{
  "arch": "uvit",
  "model": "text-conditioned image flow-matching model",
  "dataset": "rendered rooms with furniture",
  "train_examples": 72500,
  "image_size": 32,
  "horizontal_flip": false,
  "conditioning": "text",
  "objective": "flow_matching",
  "cond_dim": 192,
  "tokenizer": "word",
  "vocab_size": 42,
  "text_encoder_width": 192,
  "text_encoder_layers": 7,
  "text_encoder_norm": "layernorm",
  "text_encoder_norm_position": "pre",
  "text_encoder_activation": "star_relu",
  "text_encoder_mlp_ratio": 4,
  "text_encoder_head_dim": 48,
  "text_encoder_fused_qkv": false,
  "text_encoder_bias": "none",
  "text_encoder_qk_norm": false,
  "text_encoder_layer_scale_init": 0.1,
  "text_encoder_parallel_block": false,
  "text_encoder_inner_norm": false,
  "text_encoder_moe": "top_k",
  "text_encoder_drop_path": 0.05,
  "text_encoder_num_experts": 8,
  "text_encoder_moe_every": 2,
  "text_encoder_expert_mlp_ratio": 0.25,
  "text_encoder_experts_per_token": 1,
  "text_encoder_shared_expert": false,
  "text_encoder_positions": "rope",
  "cond_dropout": 0.1,
  "logit_normal_time": false,
  "norm": "rmsnorm",
  "norm_position": "pre",
  "hidden_act": "gelu",
  "mlp_ratio": 3,
  "head_dim": 32,
  "fused_qkv": false,
  "qk_norm": false,
  "parallel_block": false,
  "inner_norm": true,
  "moe": "soft",
  "num_experts": 16,
  "moe_every": 2,
  "expert_mlp_ratio": 1,
  "slots_per_expert": 1,
  "shared_expert": false,
  "patch_size": [4, 4],
  "layers": 10,
  "width": 128,
  "positions": "learned",
  "residual_init": "none",
  "optimizer": "soap",
  "beta2": 0.95,
  "learning_rate": 0.0019,
  "beta1": 0.95,
  "shampoo_beta": 0.95,
  "eps": 1e-08,
  "precondition_frequency": 50,
  "max_precond_dim": 1024,
  "one_sided": false,
  "adamw_lr_other_params": 0.0021,
  "max_grad_norm": 3.0,
  "max_steps": 16600,
  "batch_size": 128,
  "epochs": 29.3,
  "lr_schedule": "linear",
  "final_lr_fraction": 0.1,
  "warmup_steps": 330,
  "weight_decay": 0.06,
  "adamw_weight_decay_other_params": 0.01
}
Rows from block 7 of the denoiser of a small text-conditioned image flow-matching model, named by matrix and row number. Rows with one number within an expert belong to one neuron, the router's apart. Each number is 500 + 40 x the weight over its row's rms, rounded and kept within 0 to 999. All counts start at 0. Numbers have three digits each.
Before each expert's rows are labels from the 100 images, of 14976 (inputs lightly noised), where the router gives the expert most weight on average: "top examples" is what is common among them; "lies over" is the class under the peak. Only what is clearly more common there than usual is listed. The data: rendered rooms with furniture.
# router: slot weights (model.blocks.7.mlp.router.weight, 16x128, trained with AdamW), inputs 0-127
# up: expert up (model.blocks.7.mlp.up, 16x128x128), inputs 0-127
# down: expert down (model.blocks.7.mlp.down, 16x128x128, transposed), outputs 0-127

# expert 12
top examples: count: zero
lies over: floor
router.12:510566567483496534507539491531500458497465413517506552503553430460477534492533466563502488487487475496528574508470503504552530450575515512448492439499433538478470492475436544515466542511541519462498467419466521449553603468507509476513460551468515502539514462518540595499449457473463474540480452467549470523536484528530555463560531499506499427432433490486615511484482519525487501421537
up.0:501439510499469551568490576494572466594467488445511389499515501462559479519497528479603489601442507555561514491533514589518530447540503504509497427554551539525482479463511507580458439451543507499451495459542492506500459474433481495512501571540546498457488494497455516508503478523519457535477500549566501480528479520522450510512569488460486515575450487488450444499451467507519498493541
down.0:496497526531511519503487486517538451455410502474561526544489445468537553461532481519453508481438531452508524515487516455524522496476461496464567506500589538533482570564510519459582535543557587497534473521522489464545464631482521454439464533466534497503471435485523467486426512517511537550505471512539522485564535533496545492487484482467532562496513488574430523591519422496479538473433
up.1:507475448462511532444575570512512479426523496487554549513516541476491515489471500479564465572443550465523489586522519443569540451432536511539517457498599542543498511560552556521492546483502555532525449490445518464502484529571501553469486465520530516567430470525461508491452451439476527603484524521459531513476423509492513481433504528509465496475542486551504543425495515520514539558524
down.1:512450548461497490556497436499475479520467491548444477499489475542575487566542471611408476562518487542437516489498426540518508472525424492500462499460540505454426525501520585506583484501492423524501492505514551493511518489490453548474523547541472501542536520494549558474435528496508506464508522589542514503461551488451503522568537445509519478513394531461549474544488528501429480467453
up.2:476416525519442541505554466530520510514442493606532522536517494507505545501468499460505473525523570437487505512434535550489493423473533433463518490491555512504515462487476509476562485485476575507473547508500561495527475514449424429510491483519488545569462469558502490487436471519453439509584544580521455510500482467504500488534549486453397477564441493519616477506489524528496568515530
down.2:476522513470503501507482532443494507473509512438535469457475561477536438493447494544527532549524462550501462447531433490495501558478439565517495518491485423475510590522546479465455543452456435560470502515499513535447480537590571612451487444563525490413569505433525473490541507469523561487460484444492546469502513441497472461454500487438514534481543526501470536476543515463552445521450
up.3:527532455472475493539572535515515511530517545572525485440554489502446491528459480540428459530533572479531429491507592451438510463459474498481468536450497500474522466551516542475513567524509541445576548451499513482494464494494481541533489479499479462507574529596555449570552548573539454445483490445493463479438531513519501506454503529490493528515513570545571478463486518584442555538475
down.3:417459477474534545500487447540482488526482497455498508520540464454583472506455520472529488492528479521488550469458455539580554532473467523524542456575542460469552524505510503588505484503494516487482521509488595524525465466473543521440511479455531470492441566423502508509463450496515503542448491576542565576528517477553554536420548565406502519532500422511442552522541472450515541510483
up.4:536523517517542484464461519524419486534462575492485525506463525485487512464548460501472452590509510524458457471480511497512506443509518463516526478397465497540454534462441516459488495466496516501510483503512491556501519547513505487449523452517484433551418516512450461472500502564496567524490571472598662519567480469543487482449505501531521530524492528427588517507545506506551408520496
down.4:518519544468520479484468517456475559506538414499518489465526492499473483518499542486440500533544506538474504589467513532446485501471466416530500498517496507520530524497517509478415572489511540441536506438497466484468506400447494570507542420492519534493413441457543542474547487502490483441511479549485483581507450511481471506486498446495456520476356458586519517480524451495404497546536
up.5:512508450486488491442475541501431495474562552493480511523508533519536441521468546542508503458546489446485534530488538546505528463506468481543499520504548496526476560505462508570479465595418538502376568482568476573455537507519446574471450503574500573539555461440474508504495528498555552518444536422493474502495453498509560512510554489558482536529525512558544511452517496541494439556454
down.5:511490540497494532461544553499533472499472481528496452524510514455478460524563539510436509498493524543566491478507443489531510590518472508462502429426485509484552548487401551535577490451540574563587544475470507545514482532532496530497537480490505455566473500495461513546507468486441422505481582431560529490461534554500513479448492445507560463513483571461506429507453572457474533435465
up.6:543529516571510396584448482485524558443517529494515555492477451531560458438522463497468493547497527601506507490486472577465507530487486464569483477511482484410472515496450455488528507523575489524512567489449474504523388488564507493500580484454454467436555485474483461469456481489441454474492561489569486461507490524510555543491479489534488510516479492499518494447460567479502411494451
down.6:460470514463476550497544571467482455466519444480471480475572527433493529570522546458485509502525456392472453513518505441479431533518440498428510442542462486549509472513572475476454506491444565441497483547541494540519572531486513487456517548555504474457442472523456502495542521551592548471548474485449526560521520485489479464500503472501511560521539502424503563547584450558523508537531
up.7:530503471548510472603522470490420533507438476549498581508449491489512443560548501563513522532496482478477523528530509562472518501546519501442514537512434462528516503498463499499475565480465544454492536438537463471514511449525467529484495457569505484468522548554416507481537572499524469513517509465425394487574551580529465539525552453549444519482515526504503498494474624464514481546469
down.7:500512451512475608495473473515532463520556544455503464529492501473483495451451548427484462497546472516539509468526451426539458523487527539510468489525513606521495445545529476511555479521485486478449529493522533580489536530549501459520493544470507519551568480500518525532470474597473560448481524531532537426464488426490584504475523572397546482503447541456531523461481456536501432437527
up.8:465500539450473512568501564561530501522490481507548514556506488513435452401527525483494519483486485434480535512608497472456533559443512499505538497542435538544451475512404444542483489539486398422557483499499498546473487482474504356501463542485476542441523477537488496560531535499490529452476492519474529493504521558466495509471524544515526494467508478577436518507545512514488426521547
down.8:550550474531532447504469546513553489554501531438432494485493488479521523558474509442488447454553467466464511504528524533494505521490576453457511476518518566531537490539548527545468464559505553503480474465476485556581500441507491426525547521456487553528502489647502508513460543487508499506509437478434493541486459538415497565404485478561548510489446523452506472451515567458468520512441
up.9:493459476493544452490514467460510478484571509537495448523484577495467528559467538544445504453474429502417526433471509415491541492499610523486496495526516565494539519527445567499514543513510517509519488494490477490504508530492521448449558425542452448466501472530479550544446410493428540554551558472535554553570534536505445551465534519511452504545465501530410515492489488502543512424511
down.9:549458488541444538564471521505482559478444531452514529463512501488521503509511496427540490521546523495552479555524445557496444594472435524523485564452507461520525507507580428482509467423478499493512578451528520544458511464496499515552447553501546504491490446508540461454571586529618522409459471477484439472458473441495496481509484494496482503524566477462562485471508513533466520571490
up.10:476439511449496499526537471486506492571487482485597472475521433540545529529520589471523447524444495513477480531449464531572511508586547529515527485476510571538445432539499503486481490462458497473536525566515463505490536498518492502434495554496548456495405519435520487477458515449468481544437411463471507482511495520469485446500541430475537464468404551502433485456455537501533514537410
down.10:513532459474507522493485526480457491467513555487398534514506538460494446510486489492506551503562483481516478454579543520453459484422386467522462518504514460448476530447491508511473497452526470536486481475487564470429473452470552500563484391577469519483563494491569465453556440554496506472519541515536487537500544443539434498481490547493477575499558452530573561501519440478513528563502

# expert 4
top examples: barrel; largest object: barrel; count: four; arch
lies over: door; barrel
router.4:510545502522524397487500417479514481477492457505472494495493421521467486506492487453585481559444511542547504549516564427482509581457616485459498463456446554568524486427516445419414513492479510472467494442453507541539548498504466493531551456400471560454527461458549496502522514505494532518491478480514541497464563496463464496531478543519452541583514465536519494514527510485467529518512
up.0:503515486515462487499462529534519448406467443494523479446510499459416499484485487470477525478522512489466498457509539528460468602541488574469507599460538529533459521570526465474449515519510542516528519536541491476464496604489542508528432511419524517585462448506539469477402515474527444471473482545546570417528473495479548522503485458538558551477463511489493567471527541522436534528470
down.0:488498522462480527490468511455476443494490511554524515497477483514561491582534490484491399474441454491535576480465523477461540528478463525433493467567499507506586489520480424540542482527532550493470451516562470522470542496548532531539498470483444453445420628470529548465529493528504498525514482534519537542491581482487499541445501527501530501591497573505530429531455565505428493538557
up.1:504526505477514440490451409495523509437482507436480497546550514538542471438426518494526495485556605441451473459476528481483481550465524483480441486539509460529492497533453503531542550470452479513475552545567525522452499470508485476428536534523506439562494510573456475587538472519416457529461497507495501555528521457540516499488391534494453495512494430511562545437524462481514410508475
down.1:529511551482503547545455499514437509539467506505503561485451514515503526525563500485482402437464470454511472517485428477479484502487519446499454503504461509516561488458486479479440490470569503420519422538451458490469494545422470414495390563551478441499428521470547568420532483516516505488552519487476473486413566541495517500467505491542581453543486439440515479521477526500484458506465
up.2:512524471470478550562584484496543503507531458550491473478474527534494575535509524527477489453489459480526467447457457541498555508491448489500521459486499523473535512409501484544506560476500436554593492482545489447553471462495499481511446442516483546442382534497498492542455562477432463498453428519556556488534520466471546530521498551453541518527511597506546543486613517528476452517522
down.2:457485531511491399443415503525527493507511501475486448538510474485405506467529519453516515511428536436534501524552509520503509560563528518550473510500456524560495433521468472514491459475571564461468470478497515508399466524504500540458493504518481431561598520467556550527525503455559471499425497392473507505513530553499520442495536487563443499476539493516463436496486457478494547575465
up.3:484424543533441458514541533474578526461552442511435587512543542517539516453450467496525509551504507467473434428550474486448467471476503471525510500478441502497514491499468616482478513505492529521394540520501566498526560502467414451427483424508436432552486509533529502455534451507543463512514506499489485491569502518535483521506561539490499475446531485511530543487480540465503424561446
down.3:483547473498583518471508502551459515414434527537527455456556498474489465535474513465511491513512527502488513538398528574518500554423498563523471562544509488502480458457479434536527520446450437472576448491483496462458499510588547571540492507425534554467506514537479450522513514472485467471541465513512465486394524486484486464505451520485434475500501456542433419485571484531508481455543
up.4:496506482515456496607517490551523473529484531486483453525524467512571464550494478472427478501517513560543488535474516487501460575511482557481458550517497578423558513526400488463529489488491453508484431453483483502476510537503471527551539474476447502457452454536473530424430553546512565496476515516522539444504524524496518526593515462541554499395528467469489570485449535576473565456503
down.4:506544560527527495421448460482533491486513465454534465508487523468490461494462436555478462497470449497589474525468544498503554492510527449476516527475497534590462499504507615466492572507487524482541543510464599469532510491491491481493486523482594522436516523572477579435467521438492575490545482441496426452478449508496469550474459475485440490450463549450484484502473426432455517515490
up.5:467483461508523569485457543543421584572508519502454538536478497514560448456506573524492500556514491550463500566545541538519480477525418486519497527505493525573461579460512515420560480541395513447496494533495551500466561533494524484521461553490417567501553508482509550519509503528406492527502499488500432443517498511462595508536534471415512443477517529476555496531513476513490509496502
down.5:532530542453492523526574501489504450461514459460498516446550582529436519526518437504498517496506506447522499452484443570482555504480560559524541505547519471469572454565499492518472476489555502515526511495508403465542464432492582515485464520586585466497515514505540432499562472466526500499455517501533526576491490479519407504519493437547473534519397526617479533490495512507475514486497
up.6:474496489482474459506512426500485537469532454491514490504552580590508549431499516462473470460531497511503506456449547569561622546460507467505500448523450544511408435524413479569520467481547488511515460479530523536503530486444418535415451493514520570502456544494488507531549526472491590498434424494489504478410496566501529489472521488428524502499487501494533497510484546490513482479497
down.6:530501521532528518542506541500529461483473571487506500540487440424523386559472461470545494523432472552440512474473475447475466456612487536452496518474547505417546560508532567469422527521532492438477498479500489492507459478539606489614518549531503490526526464492503513490461487517457432516534524441541473525494510473510514529498503525595545481472547481491511482481542546485563472539546
up.7:524473517569558536499545513448464505431488466543470555540466516526483470474525504545448494487549482487478478495474525505513441495492426525485507431413507504559524436470525399476521486487515506508482568526555554504516493503502442435530517475542499530544451476526487503532447450495496451457447520475616503492516542455526501462524457580584519495498456363499533527553541478530532540555526
down.7:562546514565476471505546513473516555515530507595509558515477457523497495579518521498515474515572452523444481479542512489480436470450467538470515475435594510513531532431567466554476449517525486535467537520560516523445464517499530485487486506495483584549466455438474537555547473467522494497451519601526457542465463469553493469573497537456575548490471469486555470498423461554442495520519
up.8:525504430553544511467518475575421495469503461535499506540534512514491454417451508442502515490509551483452454513499530544472443472510512496505474521522532494498463475496462549487538549432470536436523546496443528466542493468492416495533479580520558497424504482517437527478581510531408494500504433513538478513516467594461494564447478559379478467507509511515460481444540523482469505468584
down.8:486495545496438518530418538387591496500505457562527492462501529470529528511506512478474594463479482532530522448510493509583529527458516563503548431484479505520541485515533429506464456541554491433511445487516494540498501492520535575461530443452484463460434544414503451531507510439533539424479475470469511514556519420528519499495475467548442517541570550501536460505538440495548466493522
up.9:538511481539478510506481445513517461475526594548464529538473474458555445535529386436484533510492433498458554479455502507485489477562526488523476464516537552524471528536514620497418517538396483462534574523515542594500519531516439486467500503475460522513405510515507547536525524477496576479470482521458519475502515459440497568446484525558547497482538517452495507480507536524535420501490
down.9:478505522466540476574493461508555562484442517558539446461550545520564516462471528449450542473476542527464589476493514547515543490419515465487491496484416482535466440527493483487486506476437498555581405504528434474539508446445573446448439515491500508554438488528503484474452526503498465435474557516537438455464541438464471569547500488497486490541443499484488489529552516476445551506509
up.10:554541507558537492408568473526509538480523431523470526492487508505468516403522454507483528506406532489527430488593446499497461564532473479550526480497546466483511522486558500509506482456417554462516508419522535454513518466474588465460442496521516495479531526524480450532535506487508507465483470526509544468587522550538477485435490511468610518463516511525462400462508521537484543504432
down.10:464517530452559553553492448456552541475475562462512488457462510474529500547492516498484520438500492515539479539443510544538519462466489536481480500509468550525507465545442487490475494556645456538476483542537492510485461516528457549522530565449508528532428448460464484466569508507447540573426501530519458465461456507507453516559469511510380495469514506577500467521469513502556482403549

# expert 7
top examples: count: zero; floor: plain
lies over: floor
router.7:512579517488518499563531523513512454514557500567475477523500441480540530432509458564450452544523462446373559559448433513505575480540494462542500509476497462486445521466464488594462487493492524506533463464546537472557532416560493569534503527537438484553455489475508565470417444482558491539500477508531446445526486537583554462493500496517510460482499481524514447516529520503510522506514
up.0:492548505529590551581459519452427512526535539514507500489441462589483526438504520542491540476469455594505470525529541544541508519546500519552564524527462550512482420446459496436508471521467496550506518515523520490437534490534587524492423496466496527521555466514505561479499410514488520522482516490470467570460503477460506511527496503429593431455478524499590493528502570484505541526533
down.0:523460539466424459441555536531472535483506454390549540495529500538544536548512539499482468510486484470450487434444508494477461468459597496497467448505497484466500521540468447505548562532541531501431476444433455531523465540457507500469517527521562510428527549493557456560465561433569511454560479523496517509528568482534481507514540595551428478532490453533528491517518455512495563468508
up.1:529484494479512469482431563527478417454454501407491533541484521464497470469501468527516514492510533551564487426455516453511510533505516469457533507444543558485479481473511477519491450475521598470384506477530467434444551542549504483493468513484505464471538368452576476525459493475473512458558437464535521467479443504487483483562520467462499513500476517458416548542513448515447536548472
down.1:520440424491495467479498560525474444494461488544486519446422504457573498481519517505556519448498462552507525523512513551495470498530507557474520465546506459565537565400491551486496482493490518439454512519476475448505437500440478479449567534516498483547472550500448433505515535550516555426447524501512556578465529561577543534447499511532538526530510480509462465554550486488519550590419
up.2:525434456501504508454513462540525450496521536502509470475600454522497520589507566511498574487482464492504433523509583506497461424458471496516396445474529465590496589457592538437527445480534533552512482511472525500528496507491493543500536442516477489450463561514442517536541485534520434508491533471527474504571470550501468477475490511473552434534493428535520471444496464491560519539540
down.2:495479487517516515594470451448401560488484496569540537515451516474489534505453484416478442491535503467497540510515481482458534527519572532534561560552522558512494457451485489497452553470513492453489539521544520508491522425565512428475446545469570528533424462468502505477510534424531608464555523484518488442437492495466498514524466450561511525466557481535480486491532529464472510428567
up.3:521495419512622601434536492460481489487477507553540507465510427416430431500462496451544466521488490481401495460498487542467531520492484453522513456530508529530483530485489513502529428540489460481511505484489479526511426424516473505470480440553479560545441520452448485552504572511513520524505440472484485553474461451478488514497446497538405527490503486520552446502489570499544450482560
down.3:515507571514415457526515445439498472479459480533491508569474549611549512469540468617524455476459539525500488491505469496479465473479493547481433512474517458465515565495513505550485533503498496408464481511502428473446548504436509494561517536481477517496469450552437492481520473489502458469496486478544508484524520493492539476556535483518523519480473566516422513421389473560492569462414
up.4:512504445506459483502473489506514498487522478499485480442512464380457484482512498537482476507503493472500600544425506518496502565539462522508450465417475507517502547480528560545467547566488530504415463567537440537590438464462443510405470445499486482553407525436485513573506507512420540483469480578456553530476476450438524476550491481502479538458477485526482496534518462505473500498543
down.4:498563559459447553481466488512445459531423523584430495497528502549499429489469430466449494417550522556555521469558458546477471462465446509443497549530469504476498483494469501438472521474559509524476536419440552526409485493456488476503551567492459490500508494497470521444500468551524540480512518454498558579483500506502508535474540465512480457514491458511476460398483448533521546527416
up.5:554504503569537500494502459449476412493514512488489463529486422531388531473532507472478508567496543527485461445450531497403554534484561525550514519500419485510600433446521475487438456474557474567517474521527475469491520463540597474486465498524479521482481471521515549438491505526506527504505523457506520448494422498431491498514485482529439471461495553575491563496482516423504433541516
down.5:463477488526596487508498442371438531500561537597552504463485515507469524494522515547485472463473480430449435402519507502464477532516531542516473497483422503439452515467488477465555575544500497535514478555494477518468493501517557505475553538520472509489524542475477525546461493432485577461506507532509496545458554450484574441493536513572508510510532504508533493446523531516441522394480
up.6:502530488519557554442543520506475546506530507490505546515571526428530490513436512557502462455525510497476588460395528477514459539498480541490483539622534449455479560454497519499594504460492481563419406537517551470568483479561484509463524529501544470532485513518460495464548433508446486544550495549444436519491524487476491491570490502519531486494529496483506545434553503482460471459452
down.6:556449485426464491531459588507540559543532499483492541538466547556426528531574540411513538450511475531530445525546480466503513508507504459579472547408439565501546472518515506440406497489543467560565508539530472553491515536476482504535526487509492461531527495452598524592513551477522485492478574517498499583530483461480483561470454517496497508508522543547528515517505499496516487530552
up.7:480521510536605522564478427531511482486440492454439581535547458502543496473468465536586530490486500440463498412426467497462469474537523423532531471467489442517518512571543442491506496512485486465476490446492526534515528434511444468482475433517571492509500491564551519474484522495487536434482465482477524457502543520552471539599530518491438519476511444519563522493470483472588518515579
down.7:495487424485504493457476566409476454549537476494548436411454456480473478501528512554496540529477510587552555555523512478491519472565492515435436551528533527494506443425460455492472454457483482466515522549515523464441540557530522594453440544529544493522488511523460460514527526480525467498498514499428504565504434456474545479470535420523528499573481545444517537570488514513447495506464
up.8:478521474465518496552554531544436521480502503542495449528468545436456451515548539411442463503550552541499543526527428497446573502466552513493474587520499486449516534494492425454439540483513524565502568553481509412489437547490539535505531514504472551470477505554562533436552491506511536559569523519544529504475509494533514439485491519462475391442540535477484515474448536547466510465487
down.8:529473510479447481478460510536432465544545494452477478528501484442511554488538467497457493502529472505455492516420539484470409478422463519492540533554550518486493472531535466531530462464385476486602509435489479560540457469594440421406490419444475518493545480423463487543493476440533489507517535559537521464505512561485480430486517478497479512533495512526509511512441542502501562491509
up.9:521502422470448504495538509454499428552463488553516448472491591600455536491492516531486524427569520475475497512475515520455534594470558431496488505449501554501548531516505522501521572592490492495506483518472504547487536454475516474510463428532464466511571501538497481519496413464512467411549519541464509545457545488445576486503531547558463474535540523510490477433465472516573554491504
down.9:524501575542517460526526514566580477500500501456478573490513438386549487446487484483477492531496535517453511494516468543522510449507440482488524451501424391470415467529537517470496459457513480480522539483563446524502501515488482513517483524484510449494415500481540509534503481544487448564489498505525516543513503496491456502568488408421516491440387473495524515489498563595487448561507
up.10:459461468553500480475558444495476538546492541488521521533522407509430499466557476563484553538525513489460505355531488492467413498430478513480569563516526498456492547578468478484501472538533457480537511523471522497533496537486429522517509510476467466463489526544450478520543570507532477457466506522564518488436470482398497591446489469565458489438491498493474547453495517531436484511485
down.10:534599524515468464483451468460504504506586448506520484509525525521567459580455510467478543480499488457512547513468548532440501535521496468515487430544488490493422485524508459515544590537522561542538575429475534491445441509513536402581482498465420479528551505546536506552472461440500464499530435512496487500486501521536485472474489549487558555478400512450485467495501490552561511518547

# expert 14
top examples: wallpaper; count: zero; pink walls
lies over: wall
router.14:439491530434496467549472470535542554472463514476530486416547564517473497525512518488541496490440530476458542499539534498498567523439542605452525521436457520527537429452555502392459464532499456498451483528492502449498491456483548474515525547542475488521476504558491441479518473546507506516450444566469478438429536499479486521496486540421416537605476524480483476506516567505513529455544
up.0:485471516574479545517530464486544506474530544464486410551453511439542473443561501562509524506544549505517471565482511521479462471540471486461548476580508476484477562596548490503493512498500481511518493473464407539560503465372516493534504473450492527466453523446542488475510493517522471510471528599465454480540507469476545472558517541606504550471519515511446478468471454467424509447529
down.0:458455481389527411416552553536574439472531466521475510439597521522534534595434451487505479563474441441510516435521523524514570499533509548513426538440480555495477479466531534459570556469542515444491499498491531510485523533568466456468466539534512524538533479488454503518456491561475487493491536435510524510480495460538474493521513499499509530471407478530558460479504503493523497513464
up.1:508595473549473519466516503433491461544473507445454539523481452446528468500461523536462471504565427504554493490598536470469471516479427434551530531479501498529455485481551549472454598547505556474542526469500528483526513530553435484536522474475500581472587522499554459506561446515441501480516518465515418496482453498514504520421460556517533511460440545544455506475473449467531463538520
down.1:459521574482561474565486531532566517450458511493496461493530497577543490497529458395511519451481497514461471512440508492421596514517550540497555480564546508462537556478597468577472494548468478521484466550520441507482557510438538481406446477480532467513425467477425493521457501489491474497475586484529522516477539493526479512528487505453470510518537502446558483525500546539457570510521
up.2:456547461493431548442502445509474486487465474546490485544443450448480498461576453447525498589551470469451572477571500498529476502491535517424446509538538499484543579513518519527426492455509482485514439470457508448517542490502481479547509587481504508516470487542476510527493534456430478508508552552471526535490468528415535472468578439419489532562583505477510545466527446510534555525538
down.2:535474568495490499498449513484549513507465548516479483527517501581556526556475479519482459459500522530475369499470512502465559531520449495530532531475486430478459454519529549501514496494450469452522542474534501578415442542498444519424510424546490506524542524422518522483492438508525570528495450505519498483557478554559453501540448562524491489457470569490470369494472486491460513442521
up.3:550521459472487500542541486554423481528562483455544526540501445562548538588496447519523420484487493515538474500492492520473504481460425484462531477477502537369441517527503489529527557441476462467541485575535476459524553491505444526475505482556510485500512490403527437499429533487450414545564509428543476456521468520509516475509453542500462482480413498511535547516466499527521519552456
down.3:550501453509505533507469572458455488485534433508528470418575453497439507521498513481520471539443545482467540537462524557514531493575525483506493495505456526463489470497413489427511557442512462479539531492421506530450482457504466515468534541452468451531500503444534474526487562515572473560466542517506489564556475499460499529460529459543478522461505424515422433408466494470516510591424
up.4:508497492535485491413474452584473566558486569473523520544482506503438489450533494476500525504460524544537495515496477565518477534514476459531487436468540519445472376495489490540508543497607506471494580470451535500562496525534473584470477499437439505447493530492475523469536539489413510544595455449510495545447512490521518550522495491438488453535494544516544474484440528522542491479579
down.4:507493502470535504549583554424532400450591508514469498530534525504545510523495520539495506514579469519446485489473550482473485411521524532549518506552504447560510545520514512543561497480418521441502490481569474494500488511457487434522544458510541467519534462480505514497444523536586506488449514468495486409505417487535509477453508475569550502460556520488491597506569447509462548511438
up.5:493519514516461510577459501509484500479482519539424528513479513567551501465478508491516473547526548470507481559490460495418481478499483517558427550529488453406508467461511464441501492510439448477459565476527522562504445547523523480569559489431524486462481463487488542381491476581530506486495574531508529426486549487462521575506507487579545455548496504458508462404473538553516549504492
down.5:590484493496485456498554514543492565503506502512440544486464491448487453606552522503452480500476462472498462444516508505531442442529542493481486482507480564561508519486495416512491495490521535449574509521522484446476527537458530505441411485498483525449462470498508473547509483335500510471498498508533478489512484433577431454535507423459466466539425517437509459492497519494421499530506
up.6:545420573514480511488530443566505564525472485519529547491522501512507486481423469475539528490472429483576495552529476555428403482512555529508506500529493488527523549539540432561545554492424540455596477413498459520471535547537506443468545545470446474570531517550458473497544497587481502536534517479570509529478530457540480502536511484563497514523528502476455524491537544458498516557521
down.6:519581449513475563475474503445508438528503560532450481521486528496544542537542575531519528489560479565499471504544441472485571560530422418505484482521536426476472457524457528448483509538551469547502552539478567466501435535417484498537528460525576487480444482455531465529517540446522527482484477537519544440552501542489549416457500539467517473519500493541531555508513497550506484417442
up.7:549532453446600526585517552537447429447536565450498554465518551536527462476466529483500443488504474562457493494532403513477564536505482436477461469479578549542530506504569492457487488465474515470511526483553524489524464511524491492524529522501582548497438496525523442632547531462547436485529499531524546467558496548503553517487498440511530531541484517482495471517543450496506497545475
down.7:458460502540493509488566428480523565536446463507540520525500426416496519454435516493501485472485450455521466459497536523550508527553459500552542553495476456524519560398433465533513531506528501485534459513445524521486516519517495489530482443501441485520530460420490597445537442545466550431473478452418452520489512474531479486534522588507475413466542470511529486563473557527488559471486
up.8:530543526510422431476455513524477523482505489557539555495455458507534479476462506461447465514521477500554493555558544500539453576506574518481462505576555527505533520478483518465512471447417446456491524537491505599481438521500506460500478506506551473514522457450389566557473552540456543504442526440547551533455472454514519464541521466554520489486553444514518445534469459520468534486581
down.8:460565525466529534535473457463471491483487456491460451534507545470508442529539487489480550477494487503452496472510506533497534508489434476550559516450546479484512486490519419581469616512469519527468399472473523483506552501486490479561599525440449514493497490550579527557495536403527510459526463538490495479490420593472544534489421546510560450489471503473502571541518562487520498463514
up.9:501452504587489505529499472448475451479478474517516431429418504468555464461513506464439489447489493514431464486468537485503561476493485513441535469475469463478465486555387527521533523449509488521524509503441525512450472505490484532497495443471480555429512488549435428534521465513500547453545505542505377538491475497512442511460490536491509591424497541511542536479503528480420456496595
down.9:487499495387501523503499604496564502457526523516505514553550491488526488517514488506550526526482457508528483514499468536519466499526477444612449522485494483513496528491546457517471498549525486477533470449552498487523587496522448553524584549475536404519517427407507574522432454521516490528498500499511610477486515518483545463528472422545438416464545475524458469527504532511552522498451
up.10:542559519559428577516517536448471490530504488480522545557466461519530522500588455497495488497546460488470440503487458541494426586514500568470457527526521511452509534384492475527489495493538499462522527504458471531490475568474425440539530529542420546463505465535514471423551530514538480506499591537486461529456440506538454492539523501488552602503491498528541489538503467560561529532477
down.10:533447508432572447513512483573531533527531473476478514546494540466541473476466515461504482509472494500497545463422550501533498426543528490494493429479438491553509505536471513454571549471434490479451416436483497490463564473537563597491488434490553465586496487471503522616458527493495492526451543478488542513537468458453492504461567474501465418507494566511507524492507533480439532445536